Rows from block 4 of a small audio frame classifier, named by matrix and row number. Rows with one number belong to one neuron. Each number is 50 + 15 x the weight over its row's rms, rounded and kept within 0 to 99. All counts start at 0.
After each neuron's rows are labels from the 100 clips, of 14848, where the neuron reaches its highest value: "peak on" is the class under the peak. Only what is clearly more common there than usual is listed. The data: short made-up English sentences, spoken by a formant synthesiser in many voices.
# fc1: MLP up (model.blocks.4.mlp.fc1.weight, 1280x320), inputs 214-319
# fc2: MLP down (model.blocks.4.mlp.fc2.weight, 320x1280, transposed), outputs 214-319

fc1.535:38 38 53 68 64 23 60 36 37 45 68 71 37 47 51 21 54 44 58 72 37 38 66 63 28 51 42 75 17 81 48 50 40 42 46 51 49 61 38 45 35 35 33 66 27 44 56 56 33 30 40 40 57 55 33 48 39 32 69 40 40 73 11 58 73 57 41 53 64 29 38 42 21 31 61 52 41 69 48 42 40 45 57 32 52 76 49 67 29 40 48 40 58 61 54 35 62 14 74 77 44 48 37 82 53 34
fc2.535:64 53 32 60 47 36 25 24 53 53 49 47 45 70 46 43 46 56 38 66 37 39 89 53 66 48 38 62 35 74 76 82 42 47 89 63 52 62 56 68 55 38 36 42 52 79 36 58 64 63 72 53 36 36 21 29 63 84 50 46 47 53 39 56 51 47 46 55 68 20 68 46 54 30 63 63 28 49 28 60 47 34 65 47 71 46 41 58 44 42 58 44 72 52 45 59 38 33 38 38 40 32 73 39 50 37
peak on: /ʃ/

fc1.611:54 10 28 67 59 57 32 46 20 40 44 51 44 50 82 76 15 32 40 42 59 59 70 58 47 46 33 51 72 55 57 25 54 30 53 53 57 27 41 46 73 78 50 70 27 94 23 64 59 49 38 77 73 52 30 75 58 52 58 66 39 27 38 33 59 64 69 26 17 69 39 53 15 37 29 49 22 52 41 36 44 34 50 49 19 32 17 34 85 58 53 64 35 39 32 41 60 26 48 61 44 42 51 29 34 45
fc2.611:54 73 49 64 32 62 36 48 39 41 28 24 58 64 52 77 52 33 32 46 40 35 37 26 70 25 28 53 48 61 25 79 61 23 45 59 54 48 43 34 39 86 71 60 40 64 41 50 55 80 58 36 45 48 36 43 56 61 40 65 47 72 45 27 66 64 32 64 55 37 43 45 46 68 65 59 44 78 47 37 48 59 64 40 65 65 62 62 26 56 74 34 52 49 52 75 69 62 56 55 62 60 62 49 62 85
peak on: /ʃ/

fc1.260:41 54 59 43 61 47 28 51 51 68 42 42 55 43 29 57 55 74 79 35 55 62 31 60 59 53 37 33 43 51 44 17 24 47 53 34 56 41 45 50 50 38 45 50 48 30 28 61 69 72 29 43 36 50 64 52 49 34 58 59 56 66 61 45 60 40 74 58 06 61 33 30 61 46 64 48 43 33 77 46 73 38 71 79 52 58 39 50 55 44 49 58 49 84 43 38 30 72 45 50 64 58 43 43 69 44
fc2.260:30 17 54 41 45 40 45 42 35 29 63 30 41 70 60 28 49 62 73 47 67 68 58 39 87 60 24 57 42 78 56 44 80 36 34 46 65 58 48 55 73 38 41 63 38 68 58 55 56 38 63 56 58 45 85 54 43 39 77 45 64 30 50 44 35 69 56 38 39 58 49 38 44 32 37 56 30 28 33 47 55 38 46 13 30 47 42 68 39 35 57 29 52 57 49 44 48 66 33 41 44 29 42 61 35 43
peak on: /ɪ/

fc1.413:42 60 61 37 52 58 48 57 48 37 56 44 86 53 62 32 75 41 65 46 80 47 12 68 56 64 64 58 31 58 09 44 59 63 68 49 33 19 45 60 79 64 34 49 27 67 42 66 46 58 61 43 73 43 45 54 48 37 63 29 11 63 30 54 69 35 61 54 70 44 41 37 22 61 49 43 68 50 42 34 48 40 44 63 61 65 52 30 58 42 59 55 39 54 50 52 51 39 76 99 45 57 62 39 12 30
fc2.413:44 55 53 59 63 39 45 14 42 72 67 65 51 40 43 44 39 61 64 52 58 61 57 65 60 20 47 61 45 91 49 47 40 52 59 81 55 55 27 60 44 80 58 47 39 36 67 41 61 50 62 62 44 26 37 46 51 71 55 42 24 27 58 58 65 54 64 47 37 43 59 41 63 51 71 47 62 51 59 48 49 45 46 70 68 41 51 27 53 68 32 55 44 46 41 44 30 60 41 40 56 67 35 27 46 65
peak on: /ɛ/; /ɔ/

fc1.253:74 78 38 41 62 39 58 41 65 71 88 57 45 47 87 37 60 44 54 46 27 39 63 81 35 49 25 77 32 54 73 51 57 33 68 80 35 39 28 46 75 70 43 68 63 57 40 61 53 41 18 66 34 60 45 59 44 59 48 45 48 29 39 69 59 54 46 42 45 65 54 16 57 18 63 52 31 61 39 32 50 62 26 74 55 70 59 46 62 53 64 37 31 61 26 27 61 75 50 62 44 69 50 42 43 61
fc2.253:61 56 61 53 57 25 74 47 58 54 41 48 39 74 44 27 82 40 31 50 37 54 56 65 57 39 37 71 74 66 16 50 39 62 64 89 57 27 65 47 51 30 61 41 70 67 53 40 65 65 37 83 65 48 63 52 67 45 40 31 52 38 70 43 72 39 67 60 54 61 45 51 39 12 49 43 48 59 46 37 28 60 54 45 77 43 48 61 44 57 57 41 27 42 68 47 57 54 78 70 45 68 80 23 35 46
peak on: /ʃ/

fc1.327:42 53 32 58 28 46 51 39 43 65 79 43 59 36 53 26 37 56 73 27 84 51 39 47 47 70 58 52 52 47 60 24 27 47 39 49 82 58 57 33 81 43 61 52 68 81 54 66 56 40 51 40 60 45 74 51 15 58 61 48 31 38 33 57 30 53 24 59 55 64 42 43 76 50 19 58 33 53 33 51 64 52 72 44 59 62 61 45 61 41 62 33 66 65 55 66 36 38 38 60 33 68 57 77 54 59
fc2.327:44 56 23 56 32 42 33 74 71 59 33 44 65 52 54 38 64 27 06 43 57 53 63 30 43 58 33 33 79 39 48 35 63 55 61 57 48 63 53 72 43 78 68 65 70 29 36 40 64 44 54 62 43 62 53 57 55 44 68 57 55 60 63 67 50 69 72 61 64 71 43 62 40 56 60 60 49 39 41 53 57 75 44 67 42 56 52 29 29 45 74 67 76 46 43 52 17 49 39 47 52 32 26 27 52 47
peak on: /ɛ/